python train.py --hop_length=160 --decoder_norm="layernorm" --decoder_parallel_block=false --max_steps=19900
Rows from block 8 of the audio encoder of a small audio captioner, named by matrix and row number. Rows with one number belong to one channel. Each number is 128 + 32 x the weight over its row's rms, rounded and kept within 0 to 255. All counts start at 0. Numbers have three digits each.
After each channel's rows are labels from the 100 clips, of 14976, where the channel reaches its highest value: "responds to" is what is common among them. Only what is clearly more common there than usual is listed. The data: short pieces for a synthesised band: melody, chords, bass and drums. In brackets: how many of the 100.
# convs0: first width-5 conv (encoder.blocks.8.convs.0.weight, 144x144x5, each kernel summed), inputs 0-143
# convs1: second width-5 conv (encoder.blocks.8.convs.1.weight, 144x144x5, transposed, each kernel summed), outputs 0-143

convs0.114:103124137128128122107107155072131150104162102159146082068128074146102074114159135098114102091088149162129136100142098066181141107169160143124136136189116119068166128091143048128108114162173132108048166095103143145144056098146108084130164144154080073142100150123133111126129151121142124096118142126140113089095065125182144106146169142205134130114149142154131082145148167086066121087106100170135209150090104090159125132161081116177086
convs1.114:146140126180136124089109128145131173090141084108140109104060162143140127111089116125114109157143124112129038124115180143162144155134101118150070083041174133119130172121106139069138130091122096175124108115072147108154088153049093147061129106142110058123068124078160107069048092110120126114133119127151126112083166117078072153144163060146123139130169094148113132040090149127142100115093142129143112095125106106141145131108130123083100
responds to: tempo: 140 to 150 bpm (32)

convs0.66:113120089158138115113119118188091105143145123146136125147196118127116145094134124141120158146112151099113163069147130100081080160112114103161134165119147168182141143146165109159171114135123111136211146104141184118090164090148054121147215162120115101137136066100107064097155145141105125060127102091139099094087157068104126165095076152063068120132129111134121119129131133133106141115104072104085060148106146103127205151135106204169156
convs1.66:152183111174082102187145113165122072129184092087110106164144111151146167168143080106093116103118150085153119113142145185141124108088095074139126131188137147120137139072102135127083170135134149184117086142123144121095145144174187138136139170106163065170126163129119102166134102079143200113178146079132170122103148114048133183125120055129113088154171177102095107114157120112114086091110122170153151112117170173127133175151110108113190
responds to: tempo: 80 to 90 bpm (43)

convs0.105:164124121150149111160169153087116087114152093117202159194109100139120092105129102116171075138108141136113060113163119086174170139114047113107110161102139140118094173117130108117126109099094108095214087141159148074076119081127112125108086107064115051120124123167121126100180111098157124063139152086167113135156133149094141107032160108099128140112108081101114175082109139126173128149158088152159174157156119151137132109157173131136165
convs1.105:139088109121080102147121099100149133131150144192112137068145134152124097147159109106117136096080144024114094101096136134180148100113137110085111138175109089098112087139131111109094116125075137102103175098106127145129121160148165108182098160120118161129131168188101148091133112129174138079180086117204112179072168152157121070088085094101093136180071151134039129157183109120094110112132088145182124096095131149154182160124106121104142
responds to: horn-like (40)

convs0.127:120081197106135070070115111118114096180170153129048135149167123100096103073111089120112120109105125134149139118155134130160127121132147093159157123184122136132140136069127130200122147133096099090128157140165090121139124103135175131038098136142129124116059111113139172186090159093134155129172115113152070165156122112198116110125139146116188153088170093132140076064128150092124102165069143117051125148122173086092142118154128098132061
convs1.127:127095098139127140122096158104131111113159126096132092134074167124138156156037154173097137143117071156095111182156100168139123114150140117125129111093125107120142151106154182150170141110071129106149117170140131121037163136189151137110182098082165089143073149116061085126089166186117143133097113095099120106132108124111106158089123128127169068098184109085148129092183153114199090216116103116104113120144167122141170103119128125103047
responds to: marimba-like (30)

convs0.82:110177148146175122088129148137134147113078133122118106094118142107167120144111124160143131152150191148103095099082078148133133156133143169108097135154109159102167136153136100086143132099136178168148124125130134125087138096121099133083172127103168185081106103145118135126124102202247134132109060101123097086124093125127148133130091107105186086171128095092101115074105091186124136196147139102000130161138179120159155108110113163098155
convs1.82:180099083116062125122131169093089183090124122110172106151078092184140116090101146039090094112161142115165133157091092138119126168121144118128131134145148127137119144152168171163157145108112148147143143100121126104116142104153120169143119115086138122100140167199100000149047078146109153105123148132139150096168110109181129173129136146136176105088116178114088114130102101156125115142121100119059112157159096167127101144080093088150067
responds to: harpsichord-like (78)

convs0.7:095107074097146150160108117166169102081117087168184085136115142111088074102130071118053172075106086143139058102125146071128050063145124061112061137164138177087123108092143109149094107167150122139092113142126117123096121093127142130127127131106101060122126157108091106119085126155172126091103140158103082149129068133103103112125088146198119165079124113117088094147133132132096157126154105159141128115206152157133141098173105144102078
convs1.7:171131170138143162132143161130114143122149130112221136116167145130152108130184136115122169152138079114121071123167161116175143152124084091125079150105127131122154160195128110107075125156189085170165123136095105107097095117108169197103145089121139150125102162126150128139172080154119163167083129168179139047112087101127108136129167118159148178128170160062134116096101201103107148124166116150131198066088143126116168096072124160148183
responds to: tempo: 80 to 90 bpm (31); tempo: 70 to 80 bpm (27)

convs0.104:131133103130150132144129144140115168141161127168162144080137137124089110173141110172136170045095085174158092118146150171085136138135151145151110062153147163071128138116143130187178087093131041094150186174162114118132186188120124130139148155188166098115102155067153127116059168158086155111171130198098110151133126133155156092184106200168074116105129136148122183174120109147146103109129103086152163164082150146107141116116136132112143
convs1.104:090090098099092137091140093119106108125154125182096085102136110118155153136132195123087058145117138094150127082115126124173080120083121102114116000123120141000098133101115120094110152162115083102130115112155123179127111108109124156136175118117164094129114101117111109104114122129138172133126105175128123126082161122165150135122124151116128111125192103096119077143149065130158099091149140129157102094079096145177112120184104093151111
responds to: bass guitar-like (55); marimba-like (26)

convs0.59:146124127023125159191137127066136137112174136165130127131154133082128102135132169119060130161146143120144163141146143173103126132091093116157142149097107134148040106164169105175164122090135125157149110082174115149141092130124128141141129115143135113148221083159145165124161081121085179160185171134121196102067162140139190109123148138103126093121110144075084109132170114188106133123111134137197181102092094084114125122154129081161162
convs1.59:095108105112129198125139163132110104112133107137169081137083111149154079119109165177083119047150101140123156149179146081154124140117146142124112165080165183161128146144119142110146119086173135135209171146118187080058150117142149157200145102085175179122153119139104143122137126167087134140172176113119132117127112143113125124148152060182132208157060105150113162131129147082105116152138156146059161127189108160095113121104107101129187
responds to: horn-like (66)

convs0.45:132148161101105114095164127059138102103123173116086180100132130160096140123130095169070160148100085119083112106134126144163097113122183122123119092166117164116150185082160109184172130161172129133074131143130109106132157085202091141189194146100132157150147057156128114118126115123141147097078062144076141120119125091139212106119141144164187172121151121097106105163075136109066122069139127137058141100126096162152079150135148138174140
convs1.45:100133147175147151050044170090110138147118041126155061126074120144151132113074098141092088122151134110123077103106113121164157096150093122134101021103111154050177146132117146073141154089110114150124119135099138136133078134121107138088098121104133098119097132094176092097090094140146133117141120167105128071093150089115102082154105060141143124117175132096161107074093159117112114104098154125158180131086107148132121069093119147096089
responds to: tempo: 140 to 150 bpm (27)

convs0.95:065122169145153136149084121134126165138160167166155076097163114140101094144137060122134167081133131134146124156103138078085150102175089130132142129173102127162151124110175162117139112138139052121130138108109059103152109075092096150129133126076079114074107106137140117085047156054134172146134100124083100146144165099078108137140147161119067123122140082144128055152063118155173094133091125106147140059144184138112133184174118138076136
convs1.95:140043103104169083135107119164134138128161144104183143095079146118183139154083153162142140151160125190141112151150140098107138162162124176073144142165115097155108133137126144139131139079130163077135176153142155111082140081137041101114121120107121089028075128132110130196189150137083149123122142135100103109168091068126101176159089131204118169127195114137146120138133143125157153117103163121135179114167107170126188145071110124129119
responds to: marimba-like (42); melody instrument: marimba-like (25)

convs0.33:139158141125083137196221159080157163111148141095160149111157163060060142126121087138156110152153149134123160110118078118111108123122122092088116124122160120108092147147124097152138086117147214158109127140180156088156172122065155137105159159147191103118133166162050080193150132141127158141152119120071074181158151188142142147104131109113106124071171150167162140075149110143101130132114124058152095103096164150137153172130129100147105
convs1.33:126107117114125154101121125122125135065086067114118078096180141182112114140095144124109127114135212047139107099129126156167067122119140134118126053133115111056146140113098148105140152165095126125097110118147154138167138145090144150120124119107144101157041137085125105068066102112146118087117117088184130166091148154102132126119092120064163076060147059153090106155175110111127107108115152140160099128122139127129155108152040058110079
responds to: bass guitar-like (46)

convs0.112:137115088135132150126171163145095096114132130101155179155133200133121141098105122099153160078144117078105117104159149099133152143160167137074150155136105116114124132188171098148132098119094116078192058131126159110172133009112165142093100135119104128131113190101099119102147127155122109102136078170102116107131110141142087160132125179112130164136033107112117139136144120153134098101127094012088100173156154092176123049108139116132131
convs1.112:061171183110140128142121094168182135153111162198105094135123106110115129134144124069143075091093154126120110147122112148195138084088116139138064160130116101100143088059140182104098135177129157156060160106115108114149085191135159116134150115141139144135131110209197119085143154114187151143135147124168104141156174144137166092183130051154101140116093132139106118164153147109104144125143124232169133091118131125115138164157155130139185
responds to: tempo: 100 to 110 bpm (26)

convs0.37:187143158146099102137124152181135127087052126134111155171095140083136148089106087100147186187135128105100109075091121132126109159133145079137151163054139128128188084118128099125202163091115073092212095126157157141092108077103094104162109156074082122154111017116095138158131148132121148148125060116098132110096181134145106159133141143109110116127129086154125154123141138109068148145163148084139137183175128140117140113083117166134149
convs1.37:094122148125098051131122073143105096120141126133060125108147068148070129125138172090102083062090157084112121139172146129145109064013136103092083128137128056160086119112113167093096090118162141149057114106086111140162168122151135076131122119119152131156097144140093153120143153104148181108142072092133151122128145159105143134158156111111130140146090140176084078140120106086073157016112106100122120128110106153114112137140131106101140
responds to: tempo: 150 to 160 bpm (36); tempo: 160 to 170 bpm (35)

convs0.5:168113110125121157073122154089122158130071125157087131165142152136112161086119127108164126129157152085123085123110116073108117164130115087173153149130083147145156111077101147099164127151067134128194079105157144000129113153127112143109114160116110166175120022090126135116118113119145114136142109122140113180146140089110114170158144136134091097124092091095135174146121120189132073128127092175129109118215118137121083153060136149194124
convs1.5:101156103163106111111118083111146140104166108186104136166111050148060066074152143097134138149135116136068174158122131143121181065112190147162089141164142133206079046170142103083121114098140108145101119107068110133154196117141143079132075149110112150114129097178096061151117131107107130129192100143162094122153133126125170121168103136148120173124128134163136094118116128108057165081097130068088097122138110127151142151131099098116167
responds to: tempo: 150 to 160 bpm (43); drum pattern: bossa nova (27)

convs0.32:164107107088106104083115088157096090141106161096058131127165120035113121113139128101188153128099148132144181122171137138096081068125174126128157129130067155181136143148117130175088152040114093054121097142141100134115170067155113138034146123137177139186076119154136168119138136131167157143091126123110089101129132181168112118129125101094086101109124136088110112141128163124115067116103170133128078151151122154112130126060159170091144
convs1.32:094170142146148188186088156097155083131138086105143154153119111124086146158082094100127125125101117152052120126175169166132159097121173046181143113142167105106135084030180067150080140132174127107110118148115086131134100137156148099079133080133137136176138136154052104145112113137116164125126135169116127120135082126119129092057118148122199097151156138093104121114128147140105151212185150159122164111129134091146133094116117077182127
responds to: tempo: 80 to 90 bpm (40); drum pattern: five-four (25)

convs0.78:192166151109130146182065106127160125134146154111122103160069174079100151127169103131128152113105130161181171094166142141116130126027143090138135128128142157147152207121132108161138180132125131129087138160175136128115130116104123171089124112107125178148169101191078085128113109143169088148086082063131188159125068163111131143120132104150183154142150115164135064152193094215127179127128134133144046121111139148124118105130123104120137
convs1.78:136106082100162092105130095155093154161177127100072117143171097130091121119143153109099072115111157105053101045121132127141071146091134124137143129174121128072077110131088103076135121115107098096093146129060131132103180119109109115093122135068139113095092142116115136060134147095042087135036127105151131143116135158149147165115130168020116116099194086148173104114160071114149163092118107147165122122157125118126138121131098100116129
responds to: bass guitar-like (44)

convs0.97:120116058155148174095137163101098139110130139152139119126155186130192150176161102113092135090161114086155140113150127106127149179155112083148137156120088149138138117091168100150191149143070084084215045092184148017152074101121110134131159150143068130115119121119074131154161115085135126106098131152101115160151070108154099189137161146126107116114084112128127136162128112157112120068094096151161116135178108098115102119070104125170118
convs1.97:101116103154165094154127091148203105115155123166141142106169048104096140091174161097154058109072146097137123124127165118119141032115153167110102092154109150123120094161129148132129074127138134132087133158118143135147155126150151080096125148112077109063077152194131099193126124113133186114163112173193058126152122116080134111166089118177104165126139087137144097187107121114070117095074098131105111119103136148163084165159102146129177
responds to: bass guitar-like (59)

convs0.72:130086093137118155118147155102130159089110180146102087073153154149145148145134137092126145104147126094124107093118119080144204099147157134107127096115125092123162104120131156111186142175095075072168129087141091015181075134155085110124142142151069104142118106084078133106170105014171147108129105169119102097117122141154107161113158101111079129100101074139124128155140120152123099092161120113122092146152084123087135100098087179201110
convs1.72:167088126077121070173112096157153090158180128130141139103119035066101100070170181082163140139070136150095106138077184195121112101130148123138109159148126071160041113097121099122090116077107097109111058111097080118106156074120152119110034111111109120074127140158137114131100122125090130123112115141151074087103098107110169111166107169144131152130118098155175146168129110061092128123107142129135126116091122120140124161125126114142174
responds to: bass guitar-like (52)

convs0.139:067100130124131130216109121099140147131149127145113136149124140216124129176083110150126109110129207149100088125121133151121137094099074124133124152169096126141117111178133217028154119105115138161124120111138063069112146106140120137143139160155172053128130113104162124194206125090102101144179196111125131147072131145140144130143129092126097134140092179089152129137127165151141106099127152115141145126141141088053116155147093125209125
convs1.139:071087163062098192121152145044076145121165136151144119176109137135108126112137144139123145124125082176098136139109140124130153157164195114182168173121151134202112117132114130124151100087179129119155101124134151137114107133189048142145094091136124145122146135121084074148183142196065002076140134085108133121132127109044135099144153118146114166107118136108140141144102142117121140132170148118092116146151087101126093091103123084127151
responds to: bass guitar-like (47); marimba-like (30)

convs0.89:079114152117123125217127107135139037130132098153132147134204118084121108154129116099164089163087127079136098170160069057097143103134128101131170122139081115133131154111128173158141145096131124120149121161139160113050129108203067090123153078127147126090093073154109055149155127174140202123106129129108112145173179145143118139090087190130099145127124175136187152077146112113172078095133117141111104112112135122114119169122141164096161
convs1.89:104147143159124126127113127173125183088126103091148082083140127085104121138121159135090070132110111103122142155087155158157095059068143104128091053152117138044065050077117153076115134121144090100121147102079156097152076198133126141169159104142099125173137098132089130103133084171117186153119095100163127145105074128129142118073142091092153114147123160101124062085154099160124139100140191160144078133160098115114096140161077127165134
responds to: marimba-like (41); bowed string-like (35)